Rows from block 4 of a small autoregressive pixel model, named by matrix and row number. Rows with one number belong to one neuron. Each number is 128 + 24 x the weight over its row's rms, rounded and kept within 0 to 255. All counts start at 0.
After each neuron's rows are labels from the 100 images, of 14976, where the neuron reaches its highest value: "top examples" is what is common among them. Only what is clearly more common there than usual is listed. The data: pixel-art sprites of 400 made-up characters on tiled backdrops.
# fc1: MLP up (model.blocks.4.mlp.fc1.weight, 576x192), inputs 0-95
# fc2: MLP down (model.blocks.4.mlp.fc2.weight, 192x576, transposed), outputs 0-95

fc1.501 [ 80  97 168 123  99 113 116 156 175  96 141 115 156 101  92 132 111 135 141 103 118 158 126 123 112 137 118 125 154 165 128 150 143 135 167 120  95 110 133 140 138 115 135 135 158 124 108 119 123 138 166 159 160  97 104 160 117 159 125 135 158 104 109 143 120 113 201  72  91 115  97 139 152 101 174 129 115 128 132 148  91 138 121 140  97 103 139 132 125 131 144 155 155 114 143 155]
fc2.501 [156 118 182 176 117 130 113 110 146 171  96 154 149 101 151 106 112 122 133 125 127 148  88 134  74 115 112 102  99 118 100  66 125 114 126 168 126  83 165 143 153 143 164 104 123 143 111 143 106 104 144 137 124 155 111 114 162 123 100 137 142 119 150  87 152 120 105 154 153 167 162 143  81 124 101 132 131 177 118 102 130 111 158 125 136 160 112 127 117 100 146 120 132 115 106 131]
top examples: black

fc1.538 [139 126 143 133 122  87 134 138 118 150 153 130 166 117 124  93  99 156 133 138 141  89  99 171 151 124 119 140 134  82 134 144 144  96 120 161 134 138 153  91 151 113 132 160 102 120 116 134 168  78 143 139 129 113 140 121 155  98 128 133 174 140 134 136 154 149  94 136  81 123 129 125 155 111 132 132  93 160 166 120 154 110 111 132 169 115 131  99 116 169 157 112 113 126 128 112]
fc2.538 [116 121 114 130 156 156 151 113 133 117 106 148 133 170 108 167 129  93 107 144 150 165 139  83 116 129 145 123 153 153 137 115 123 143  97 108 120 130 117 168 145 153 104  79 156 160 109  92  76 153 146 106 113 133 171 143 109 148 154 149 100 104 134 119 118 123 130  95 141 185 147  93 104 108 114 114 153 107 106 114  58 141 124 149 116 138 132 169 131 110 113 155 132 109 125 129]
top examples: red

fc1.537 [161 134 180 123  98 147 110 102 139 113 114 147 108 135 118 131 145 136  88 142 146 112 131 151 113 126 149 135 113 178 126 158 147 135 131 117 124 137 121 108  90 131 148  96 155 103 126 187 121 177 128 169 122  95 122 135 147 103 124  95 183 165  76 118 149 170 181 109 147  82  76 140 112 129 129 105 110 157 170 164 148 113 133 135 126 150 123 134 112 171 123 115 135 158 107 138]
fc2.537 [ 69 137  77 134 144 123 205 108 128 126 122 118 119 138 143  96 124 121 144  84 134 152 110 149 115 133 110 119 159 106 133 100 119  94 105 120 123 143 126 107 132 118 123 138 131 141 112 100 168  98 118  89 139 185 111  94 168 165 148  95 122 117 151 164 103 109 114 114 134 170 141 147 150 156 101 144 152  79 102 112 129 130 135 101 127 148  95 111 127 130 116  95  84 139 131 106]
top examples: blue

fc1.167 [139 122 148 129 123 130 120 127 108 110 116 136 125 109 127  82 134 126 109 146  72 172 118 136 167 158 129 163 135  69 136 148 130  82 152 133 161 144  91 121 127 122 136 147 152 116 110 150 170  87 112 156 141  97 119 176 130 143 118 141 160  89 108  94 164  94  77  89 122 128 135  93 127 119  88 108 116 139 133 163 106 116  88 116 141 147 124 129 168 136 127 157 118 131 144 119]
fc2.167 [125 120  72  90 118 110 168 148  95  97  93 129 105 154  85 108 155 111 114 142 143 101 145 129 144 147 171 124 147 116 139 125 115 125 134 138 138 131 129 133 137 131 134 105 108 139  87 145 156 100 170 141 144 144 115 117 129 111 128 109 162 131  67 105 119 133 105 108 116 120 135 116 173 121  91 138 109 111 130 149 102 113 103  99 151  96 143 137 145 181 134 192 109 141 151 109]
top examples: red

fc1.177 [138 147 146 130 100 157 144 132 130  86 128 150 176 119 111 128 140 124 115 155 142 131 119  91 171 133 125 154 134 137 145 112 142 143 121 179 119 114 124 135 166 163 155  92 156 135 100 113 128 130 148 151  96 114 132 114 112 139 164 140 129 126 116 117  99 108 152 145 134 100 137 137 100 113 119 148 135 145 179  78  97 113 160 120  93 130 135 147 142 132 122 154 139 105 108 120]
fc2.177 [116 163 158 126 128 118 126 130 152 151 145 128 109 135 164 129  93  86 124 108 135 125 121 153 104 115 113 158 150 109 120  96  97 139 136  85 125 141 142 141  93 126 113 174 142 142 137 147 118 136 111 120 133 113 141 106 162 158 114  92 117 149 155 139 132 138  93 112 125 159  99 128 186 123 105 118 121 130 112 154 142 117 118 157 151 158 127  96 100 115 132 139 106 139 130 126]
top examples: pink

fc1.338 [154  89 122 125 146 123 124 129 161 119 123 111 112 129 116 142 144 131 166 138  83 145 119 103 154 126 125 136 185 130 109  75 131 113 102 110 111 129 126 122 139 147 159  99 144 165 156 121 161 138 125 126 131 110 133 150 147 121 142 123  93 127 138 138  87  92 153 150  92 151 134 172 138  82 122 143 118  84 182 135 186  68  82 138 107 142 124  86 141 132 127 140 124 104 113 141]
fc2.338 [126 137  95 147 115  84 134 155  88 149 138 120 118 145 119  93 162  91 103 112 140  77  96 160 116  83 131  75  96 177 167 158  98 170 127 111 111 162 113 111 149 163 122 106 129 142 134 132 112 151 120 124 140 135 156 119 128 136 111 163 153 125  95  94 177 113  96 116 132 108 117 133 124 149 101 116 110 102 133 133 133 138 137 123 155 154 100 159 101 158 129 137 123 171 132 130]
top examples: black

fc1.22 [151  96 139 159 122 150 141 165 113 124 133  98 150 149 119 154 110 105 158  98 150 145  96 162 114 153 116 120 151 124 164 176 108 143 143 137 121  98 101 155 132  86 111 123 106 106 143 126 133 158 120 135 120 116 146 115 130 172 137 151 138 137 130 146 154 108  89  97 119 166 116 117 128 112 112  59 120 126 126 143 119 144 137  97 135 109 117 140 133 153 111  92  90 108 158 158]
fc2.22 [107 103 132  81 124 131 146 118 109 132 142 101 121 112 152 111 165 117 127 135 169 160 132 160  73 163 103  87 111 144 162 119  67 151 127 136 102 114 129 159 106 133 112 127 129 160  84 108 182 168 138 121 127 191 119 136 138 125 155 150 133 119 117 149 138 139 144  97 110 138 149 150 105  90 138 158  90  89 108 133 119 139 117 100 133 129 128 135 167 108 108 186 119  99 113  99]
top examples: grey

fc1.151 [171 169 134 145 127 103 116 152 107 110 180 171 144 115 117 142 101 133 153 154 162 141 126 160 145 138 131 113 136 150 120 129 146 110 157 136 107 157 106  91 127 147  97 111 116 121 110 143  87 112 153 161 187 121 110 119  99  99 165 124 148 104 174 147 176 125 133 135 138 160 143  91 130 131 138 143 155 116 131 133 101 133 145 162 137  77  83 135 107 156 132 135 123 122 167 107]
fc2.151 [136 112 138 109 135 130 154 111 135 117  98 101 169 141 113  99 146  97 133 163 136 138  94 129 120 134 149 117 128 108 129 161 174 158  97 171 141 134 203 159 157  98 180 125 118 137 122  88 125 141  98 134 102 131 142 126  95 134 130 142 158 159 140 153 126 186 128 142  95 120  90 104 121 133 109 137 122  88 168  93 133 136 110 130 150 149 148 161  48  89 136  73 136 116 150 128]
top examples: brown

fc1.373 [164 140 131 149 133 154 149 150 146 140 131 172 138  82  97 129 138 135 123 146 112 127 102 126 149  98 111 103 145 111 124 181 129 169 129 120 128 125 129 121 124 117 108 116 157  96 119 155 116  89 127 148 102 105 127 147 157 114 127 158 122 133 169 169 164 108 107 130 146 163 128 147 126 117 152 115 149 112 109 173 100 155 108 138 159 151  88 154 140 157 166 111 133 153 169 161]
fc2.373 [148  85 151 124 103 120 152 148 110 131 121 121 100 140 103 116 131 142 160 119 156  83 137 141 136 148 147 108 134 108 150 158 116 110 112 129 141 135 146 131 147 141 138 125 108 108 109 126 100 142 129 107 138 125 135  93 114  94 151 103 116 150  72 147 101 135  74 105  89 133 112 149 148 106 218 136 131 178 121 129 105 177 135  81 117 100 177  90 167 125 114 152 104 158 126 132]
top examples: large; purple; pink

fc1.96 [164 108 107 117 125 157 179 114 128 156 119 139 130 119 123 139 110 129 153 151  92 128 133 121 123 120 136 156 132 117 134 108 130  88 119  87 148 142 128 106 132 136 161 150 174 154 118 150 109 137 111 123 116 114 141 149 121 131 142 128  99 160 113 135 127  77 116 104 116 108 151 139 117 149 158 128  92 114 132 146 114  82 129  97 132 155 104 171 128 132  98 135 121 164 120 136]
fc2.96 [120 121 123 199 156 132 134 149 117 124 122 125 120 124  89 147 143 132 115  99 122 133 111 152 119 148 135 144 155 116 146 145 136 136 142 168  99  69 115 108 122 131  60 125  83 136 140 128 152 132 128 133 123 135 118 139 141 105 115 134 129  89 107 129 143 169 101  93 154 145 161 118 108 109  97 124 145 119 143 135 139 115 105 153 112 121 139 147 111 119 138  92 148 101 108 161]
top examples: grey

fc1.172 [140 120 126 150 150 104 127 138 147  82 115 132 180 122  91 158 130 121 108 163 137 140 116 190 135 183 118 174 170 140 128 117 112 158 141 113 123 151 116 111 115 153 110 155 105 143 140 182 136 155 159 131 137 123 138 146 134 109 134 153 165 143 148 154 168 101 108 154 133 120  95 106 135  90 149 148 137 131 126  90 102 121 147 148 157 119 146 154 114 122 158 118 131 103  84 132]
fc2.172 [125 106  77  87 129 131 139 134 117 153 144  85 136 136 125 137 153 145 102 111 154 137  98 142 139 115 160 124 128 118 201 145 143 149 120 174 148  95 159 144 114 146  70 131 118 112 118 134 112 147 124  83 148 154 158 106  97 109 151 107 144 114 115 117 107 118 126 125 111 130  90 134 134 156 118 119 139 107 141 138 130 146 117 137 106  83 129 125 149 136 122 149  73 102 146  68]
top examples: red

fc1.562 [134 150  97 127 115 125 127 109 134 113 136 118 131 147  91 133 136 171 152 147 128 138 148 152 143  91 163 118 162 161 105 119 117 140 158 157 142 146  93 142 128 132 135 108 154 133 172 114 124  89  86 140 148 117 131 104  97 102 165 111 142 128 140  94 157 121 138 174 127 111 124  94 140  95 143  64 155  84 131 131 106 100 115 126  81 125 127 132 115 128 101 118 137 145 100 149]
fc2.562 [151 124 131  98 121 138 127 137 109 147 112 120 132 117 137 109 129 122 120 124 143 124 136 105 146 124 141 156  99 136 177 103 122 150 106 170 157 130 168 145 153 123 140 128 111 152 113 104 123 163 150 106 121 169 136 111 106 135 132 127 142 108  96 132 129 154 102 137  89  85 129 141 128 144 104 128 146 168 162 120 139 153 123 105 130 101 152 150  62 147 101 163  96 100 142  94]
top examples: pink

fc1.309 [118 108 119 136  99 125 153 161 125 100 144  77  80  90 142 132  92 154  80 161 136  95 108 124 131 122 129 120 177 100 144 174 120 118  92 108 142 141 121 113 132 128 135 126 118 170 132 105  95 126 167 177 101 121 127 122 131 120 113 111 177 119  79 104 119 134 120 126 125  92 149 156 129 106 155 126 144 130 120 154 154 145 130 175 158 135 111 152 112 138 139 121 103 119 153 163]
fc2.309 [133 119 122 140 144 157 148 133 135 113 156 153  96 143 103 143 118 152  94 106 109 172 114 119 106 124  95 124 137 127 132  92 125  96 153 163 133 128 124 162 139 145 128 137 138 138 156  96 120 113  91  39  64 155 138 153 117 155 193  91 152 145 152 181 144 109 143 115 133 168 121 142 108 106 126 128 105 124 132  98  61 121 121  82 103 189 110 147 158 126 119  91 145 141  87 136]
top examples: black

fc1.15 [115 126 124  91  86 153 163 132 131  83 134 144 128 137 123 128 129 155  79  98 144 120 145 138 128 155 122 161 118 126 147 184 103 126 113 141 139 131 141 118 137 120  97 123 127 150 154  98 104 102 104 153 124 140 101 139 124  93 147 169 105 157 160 130 110  88  77 178 116 100 116 105 151  89 163 130 131 107 140 170 108 123  98 161 134 117 134 125 141 145 133 122 108 105 176 114]
fc2.15 [135 129 117 175 153 166 140 143 122 156 132 126 121 139 103 104 159 140 158 144 109 105  97 102 128 145 148 123 128 130 147 106 137 111 109 138 103 127 123 150 164 104 164 136 154 102 154 133 135 128 136  85  84  72 127 156 136 136 132 111 151 134 123 112 145 137 182 116 111 164 146 114  80 121 149 144  78 157 122 119 132 137 125 127 106 123 124 124 132  92 109 129 122 120 111 136]
top examples: large

fc1.4 [100 124 121 155 131 148 152 133 123 160 159 128 159 169 168 112 108 117 122  93 107 117 152 133  72 126 102 143 100 145 113 103 121 112 144 125 121 113  91 155 152  67 122 144 102 117 109  92 119 168 135 110 143  93 141 126 104 135 136 167 124 134 122  80 117 153 138 127 140 132 126  90 115 167 105 113 124 133 109 105 154 105 118 145 109 133 112 163 168 120 115 140 144 116 174 160]
fc2.4 [113 118  75 137 119 122 160 157 124 106 146 125 135 123 113 132 153 124 154 126 142 124 162 148  83 150 158 118 125 146 137 153 147 124 138  91  96 135 157 131 108 124 129 112  81 142 164  98 112 125 134  97 152 153 161  87 128 105  66 131 143 157 124 147  87 120 111 147  96 168 117 154 140 139 140 144 119 108 183 105 146 162 139 101 102 149 105 112 104 127 110 114 134 134 133 118]
top examples: brown; red

fc1.319 [116 153 140 120 129  98 144 129 158 102 161 154  91 118 117 106 110 175 129 140 155  96 127 105  91 136 108 128 124 135 120 115  90 122 127 183 140  97 128 117 150 120 143 139 128 159 131 143 151 142 124 118 151 141 173 148 113 104 134 190 136 105 110 126 139 112  91 112 144 126 129 125 146 137 160 130 123 153 136 129  99  99 114 107 160  91 126 111 130 170 136 104 120  70 140 159]
fc2.319 [144 133  95 130 135 157  71 134 140 141 142 122 132 180 133 105 161 117 143 148 115 136 125 148 144 120 104  81 114 106 122  90 130 148 119  95 137 130  79 127 157 108 122 124 100  77  90 156 125 105 159 143 130 148 140 139 123 161 124  82 133 169 120 135 141 123 130 118  99 153 137 136  91 144 161 166 138 131 120  84 132 129 124 110 150 117 128 123 161  80  98 149 145 116 138 114]
top examples: large; blue

fc1.247 [140 157 163 105 112 110 175 161 127 104 124 120 166 124 109 111 134 125 146 114 158 101 119 148 101 138  94 134 150 123 134 146 137 109  95 163 116 138  93  97 103 118 167  63 157  99 135 149 103 136  84 138 154 178  85 136  84  76 140 136 166 172 163 136 154 121 187 144 106  95 101 116 154 130 170 104 172 148 114 130  84 132 138 133 116  87 138  92  96 141 144 143 156 163 139 123]
fc2.247 [ 90 107 122 104 119 139 149 159 136 124 120 170 100 149 104 105 172 121  84 146 119 136 119  90 111 107 164 159 118 119 139 142 133 128 139 107  95 115 165 131 170 116 112 157  99 180 122 130  83 128 155 162  89 184 102 119 146 120 159 119  95 127  98 158 118 133  82 129 105 207 128 145 116 104 133 148 123 107 113 138 139 170 146  86 152 127 119 141 137 176 138 124  87 127 117 132]
top examples: brown

fc1.299 [121 131  87 118 154  96 140 141 139  82 148 105 117 126 105 127 121 134 130 158  95  92 100 141 122  85 113 159 113 156 118 101 111 132  62 135 138 141 170 115 117 109 130 150 163 112 128 125 163 101  97 140 147 162 140 148  95  94 121 143 129 123 109 103 114 108 109 126  86 158 143 147 169 114 170 141 143 120 176  96 105 101 148 159 136 178 118 152 135  98 105 135 156 143  97 146]
fc2.299 [166 150 114  80 133 132  99 156 134  98 130  86 130 141 112  83 105  97 122 144 126  88 135 130 131 141 127 128 110 141 143 143 100 107  85 111 135 144 160 136 100 154 144 125 126 128 104 130 114 157 132  90 156 141 138 133 123 108  88 151  93 115  86 147 122  86 159 161 105 125 123 137 115 146 134 155 134 154  76 149 133 157 147 113 141 137 164 131 170 109 145 203 137 112 118 143]
top examples: brown

fc1.494 [135 132 126 109 151 111 121 160 139  95 167 149 130 130 122 129 129  97 125 119 189 166 123 148  92 152 109 138 143 112 127 155 151 173 130 144 153 132 126 119 123 102 127 140  83 142 119 139 173 105 131 108 138 128 173 128 128 137 151 118 192  89 150 129 145 114 166 150 112 170 145 121  90 159 143 114 122 125 151 116 153 144 103 151 159 153 111 162  93  84 126 121  86 109  91 148]
fc2.494 [149 105 142 149 147 160 175 111  97 195  79 146 108 117 165 154 105 113 131 106 160 150 152 100 122 127 133 158 131 162 165  91 122 111 123 142 123  98 161 149 140 138 106  93 130 141 129 125 109 128 156 135  99 142 150 108 137 108 150 151 135 164 143 107 129 152  86 129 105 134 129 147 162 126 133 125 109 132  74 114  88 133 115 129 103  91 136 124  95 113 124 111 104  97 151 127]
top examples: red; purple; blue

fc1.199 [177 116 124 119  81  96 173 112 117 104 137 138 122 135 161 107 159 145 138 145 124  99  83 114 133  95 105 155 159 106 190 132 114 134 147 122  94 127 145 133 107 162 109 141 156 125 102 153  75 122 141 158 140 141 164 151 105 123 134 146 184 120 128 110 144 125 148 108 101 120 114 138 128 120 156  99  86 154 164 139 115 138 148 126 140 101  94 122 171 166 125 140 119 134 117 153]
fc2.199 [ 80 121  95 166 146 162 108 161 145 125 139  79 103 149  93 118  98 127  90 105 132 165 113 133 135 132 141 143 130 138 133 134  83 127 104 134 120 122 188 139 138 135  93 135 126 168 138 115 121 102  91 165 122 152 123 141 152 129 145 135  74 120 108 173  91 118 103  93 114 179 146 182 159  98  92 158 128 138 139 123 148 108  84  80 102 136 116 121 117 114 161 160  89 134 113 125]
top examples: blue

fc1.229 [152 161 117  98 130 102 138 120 111 126 180 110 116 123 118  90  92 151 117 172 131 109 101 125 141  97 138 126 127 135 118 142 131 162 122 139 141 124  95 114 127 102 149  86 134 107 140 125 135 131 177 123 137 102 138 182 108 125 139 142 140  82 103 130 115 159 155 129 132 154 156 131 157 113  70 100 121  65 145 148 164 120  90 170 162 137 139 114 132 171 126 142 144 106 159  97]
fc2.229 [107 101 188 102 134 106  64 127 115 101 125 144 168 144 124 114 123  96 170 109 113 138 114 126 140 138 134 134 124 142 178 159  97 135 141 103 154  93 119 137 113 137 132 111 119 133 106 106  51 125  89 133 157 124 130  88  90 107 167 148 159 133  95  99 172 150 110 129 119  89 107 108 140 103 179 163 112 129  80 124 154 159 134 143 110 113 144 141 123 123 144 112 153 167 140 123]
top examples: grey

fc1.74 [100 149 145 137 127 104 121 175 129 125 125 151 108 125 136 129 106  81 158 185  94 108 118 121 147 113 146 143 142 180 147 137  90 168 104 108 150 149  75 134 128 145 132 108 106 132 142 110 151 105 125 139 125 144  68 146 145 126 142 119  95 129 179 156 151 103 127 133 138  91 109 116 154  94 166 119 113 109 148 160  55 118 103 125 146 158  73 133 129 167 151 159 130 111 140  99]
fc2.74 [193 135 144  99 105 134  93 122 113 154 119 120 114 108 129 131 137 140 130 102 128 143 143 130 144 144 107 123 141 152 138  87 119 122 131 144 145 131 137 108 112 103 126 103 135 140  87 101 135 165 118 141 129 146 138 134 142 135 172 117 168 100 122  92 130 142  88 142 152 117 123  64 140 146 101 138 135 157 151 111 146 122  98 145 131  91 124  92  98 108 152 114 116 122 109 140]
top examples: black

fc1.387 [ 85 144 139 129  98 166 169 166 139 159 102 129 109 124  56 162 125 107 147 112 104 133 113 105 131 111 137 128 120 131 138 110 161  63  97 144 100 128 162 116 116 113 139 161 124 134 141  94 148 103 136  86 134 149 122 147 119 118 107 109 122 129 156 100 134 118  97 124 159 131 122 144 150 111 155 130  98 106 140 111 128  95 116 155  92 155 126 142 141 182 152 164 115 119 101 108]
fc2.387 [168  91 132 142 110 112  87 116 115  66 141 137 118 147 182 110 135 123 102 159 112 142  75 163 130 115 146  98 100 133 113 135  92 179 178 159 129 130 100 124 183 126 119 101 106 119 141 136 106 136 108 172 142 149 125  96 149 173 152 173  99 165 109 153 121 147 155 149 116 132 129 113  97 120 126 117 150 161  89 162 148 159 140  95 117 135 119 130 114  90 111 126 103 133 124 145]
top examples: large

fc1.175 [110 153 142 122 140 106 107 114 104  95  92 118 134  84 129 139  96 174  87 159 132 109 144 160 132 120  87 139 104 172 146 108 121 156 171 193 146 125 156  94 123 143 129  88  93 106 114 175 126 121  98 141 138 140 133 163 124 105 160 142 148 109 141 150 121 121 161 146 139 138  92 156  93 136 135 129 161 139 180 120 155 111 114 123 168 137 150 132 124 107 128 129 122 130 139 167]
fc2.175 [115 110 126 109  92 115 122 147 100 133 157 115 146 167 150 141 148  95 150  98 120 191 106 180 126 128 143 118 128  99 175  93 138 151 118 132 150 107 133 148  96  96 144 112 161 178 125 115 130 126 165 145 147 175 119  87 115 116  66 142 147 133 113 113 138 141 102  98 123 129 124 136 175 139 111  95 109 112  82 109 108 159 152 118 116 129 152 183 133 137 120 120 114 134 124 132]
top examples: blue

fc1.451 [145 146 117 110 133 100 128  99 117  89 140 157 138 134  93 134 139 142 144 106 168 133  76 109 128 119 101 181 149 144 148 128  88 112 151 113 164 122 133 163  94 131 110 138 104 108 112 161 152 110 120 111 123 139 142 162 110 102 141 134 160 134 138 162 134 104 131 121 161 121 109 140 131  95 163 129 125 177 114 136 137  97 137 137 135 138 164 166 140 128 168 117  95 131  98 127]
fc2.451 [191 120 109 141  99  95 147 137 101 129 120 108 122 116  95  95 136 125 138  83 121 121 115 135 124  96 160  90 146 151 164 166 144 156 154 168 129 140 125 127 150 150  86 102 107 113 143  87  86 150 129 132 140 159 150  77 113 161 130 147 110 124 102 179 157 132  94 104  96 123 124 140 143 141 160 140 108 114 116 129 132 130 142  93 135 105 156 147 133 199 126 101 154 150 128 121]
top examples: pink

fc1.120 [134 113 131 175 113 106 174 112 115 111 108 128 117 103 135 112 136 132 143 181 135  78 127 121 111 121  97 155 144 140 135 137 144 119 107 145 146 132 152 115  98  70 122 156 171  77 103 155 180 137  99 175 130 108 122 139  57 112 130 125  95 124 138 131 122 124 125 119 117 115 112  95 123 125 141 108 147 115 152 139  96 130 140 145 133 144 113 159 129 125 154 143 117 136 104  94]
fc2.120 [151  91 110 162 122 126 148 125  85  75  88 113 122  82 132  86 121 119 160 152 135 116 137 115 123 163 131  93 129 144 171 130 154 120  78 135 147 135 152 152  75 106 135 111 131 105  98 156 148 142 153 127 125 125 147 118  79 117 123 140 135 117 116 123 108 101 104 129 115 134 100 125 144 155 126 145 120 144 169 117 154 133 144 122 163 124 123 168 114 167 115 127 106 114 140  94]
top examples: red

fc1.80 [130 150 164 107 118 130 174 138 145 146 132 159 147 129 148 140 146 126 125 133 136 113 139 120  74 120 158 125 115 120 103  98 154 134 114 146 104 155 120 121 150 147 121 141 114 101 112 142 169 118 115 116  98 151 120 172 145 132 149 154 118 119 152 127 134 123  80 136 148  79 124 133 103 146 138 129 134 173 143 158 106 128  94 101 167  91  92 102 128  95 151 101  68 144 173 133]
fc2.80 [150 139  95 176 121 135 144 160 129 112 171 167 147 148 132 144 139 112 144  98 128 114 124 140 118 120 113 136 136 154 132  83 118 140 129 107 115 109 102 137 167 140  83 111 101 107 154 123 150 160 139 113 121 125 132 148 164 169 168 105 123  90 108 123 140 130  72 121 155 133 134 159 144 120 167  91 147 132  86 124 134 112  77 128 112 116 114 119 126 109 191  90 154 149 103 106]
top examples: red

fc1.106 [ 97  93 135 117 104 140  99 126 205  88 129 144 137 143 133 134 112 174 134 137 141 122 123 121  92 122 158 142  89 158 146 133  97 112  95 122 126 103 124 113 163 105 149 153 148  98 115 151 125 133 103 135 146 122 104 156 115 172 122 123 153  93 127 155 148 115 122 109 144 106 124 107 144 172 162  92 150 127 120 157 125 153  79 104 197 157 102 183 138  59 155 153 111 127 121 137]
fc2.106 [110 134 127 120 148 159 133 118 165  98  97 106 157  79 126 121  96 117 130 149 160 133 153  91 111 140 103 136 132 125 113 137 119 112 115 143 126 130 177 133 109 134 110 150 113 178 107 152 192 115 144 139 160  83 117 120  97 142 117 120 143 115 129 138 118 142 130  81 105 119  98 142 130  89 101 123 148 108  88  91 142 111 148 122 120 122 136 128 150 165 130 136 177 104 128 107]
top examples: grey

fc1.154 [109 152 101 134 111  99 133 119  90 110 125 161 154 130 118 130 128 105  96 164 159 150 105 140 137 141 144 193 154 150 127 154 142 144 145 130 159 125 111 131  85  96  89 134 150 128 110 133 129  93  99 138 151 164 130 157 158 134 148 125 160  99 136  99 163 122 133  91 114 148 141  75 143 146 113 196 107 161 140 141 151  78  96 129 155 151 124 142 140 145 118 148  95  88 134 155]
fc2.154 [121 116 121  82 180 112 147 147  98 116 130  93 156 122 132 115 131 112 140 117 166 124 137 138 132 129 123 154 141 130 116 110 145 187  94 148 137  96 146 178 117 140  93 146 117 134  77 139 130 141 148 166 118  96  79 133 106 117 150 145 154 144 126 104 129 121 122  72  99 140  99  94 153 136 116 195 120 142 130 170 123 125 114 122 101 114 138 162  75 172 157  97 130  99 132 113]
top examples: brown

fc1.406 [167  98 152 137 117 140 121 139 100 115 189 143 104 122 144 116 121 130 149  99 143 125  91 128  92  82 114 114 146  84 169 104 129 129 124 135 109 133 108  99 114 167 145  87  97 146 144 112 123 114 114 150 155 126 132 115  89 121 124 154 117 181 129  96 126 130 135 110  70 179 128 131 135 133 125 109 132 170 169 124 160 153 113 145  85 135 105 174 111 160 126 147 132 157 135 123]
fc2.406 [119 122 111 168 152  93 149 145 168 109 137 141 146 163  84 159 154 120 126 130 119 160 152 133 128 127 159 143 178 114 109 129 118 102 127 141 137  79 124 141 143 109  76 124 151 107 134 111 130 104 113 170 123 107 120 101 159 124 147 102 114  87 107 167 133 137 117 115 144  91 143 126 142 110 115 137 112  89 105 124 150 121  76 201  94 132  99 113 125  92 152  85 112 100 109 146]
top examples: black

fc1.504 [143 126 104 115 134 132 119 140 142 110  91 125 125  79  76 181 123 112 135 128  97 131 122 121 105  98  87 136 144 132 141 137 155 122 124 129 154 155 112 127 134 138 181 127 149 152 153  73 126  92 103 152 124 109 149 134  98 166 124 151 132 154 136 132 133 110 122 154 101 172 102  75  92 142 118 147 111 124 154 151 151 118 117 157 119 145  97 139 136 114 113 127  68 119 130 102]
fc2.504 [124 105 134 166 151 101 128 148 122 101 130 129 129 118  60 174 132 116 151 109 107 125 126 163  90 123 132 106 152 153 163 109 113 143 128 153 109 112 130 182 123 121 141 108  95 131  90  93 105 169 125 137 138 161 114 103 115 167 135 150 164 134 114 139  86 154 132 124 100 103 115 136 150 104 116 153 100 152 124 138 126 179 137 160 114 119 120 148 140 102 130 144 120 148 149 127]
top examples: black

fc1.60 [129 148 146 107 138 140 114 109 156 138 129 165 140 113  96 123 124 126 118 176 107 170 133 121 122 108 138 130  83 151 169 130 125  94 127 142 131 135 108 167 122 152 125 178 159 124 144  87 150 146 129 178 103 111 113 152 136  81 157 119 186 139  97 144 107 142 118 136 148 112 147 104  98 136 129 115 101 113 137 154 155 111 157 100 109 127 128 140 130 128 100 117  90 123 114 102]
fc2.60 [152 150  97 162  97 114 148 105 109 131 143 130 124 159  96 132 119  95  99 121 109  91 121  91 112 101 123 158 133 128 191 125 142 154 116  78 134 136 141 124 145 163  81  57 106 128 110 165 140 114  90 106 110 110 143 111 159 124 176 154 120 110 173 141 119 142 129 111 108 163 175 148 129 144 135 128 116  99 105 113  88 177  93 137 134 127 101 114 140  99 100 155 126 133 128 111]
top examples: red

fc1.445 [129 165  94 140 116 152 218 110 132 126 103 123  99 117  84 145 137 119 134 140 145  97 122 103 139 109 132 146 143 138 119 142 132 111  70 134 136 146 104 151 149 160 114  98 169 189 131 171 172 151 104 139 100 109  99 105 130 151 131 148 132 105 138 135 100 143 178 128 146 160 104 133 113 106 110 122  99 144 124 145 135 107 107 126 111 146 112 122 120 123 104  96 139 159 127 148]
fc2.445 [133 121 156 101 119 176 100 121 138 121 137 121 156 140 132 133 105 114 127  85 127 138 153 130 141 130 109 140 128 121 132 137  80 101 125 160 111 136 127 125 135 118 145 143 149 103 122  95  68 115  92 115 114 118 159 144 154 137 135 117 110 123 125  88 158 118 122 158 126 118 169  75 142 130 166 138 142 118  78 118 120 116 139 142  95  86 111 153 133 127 149 164 119 100 142 104]
top examples: large; white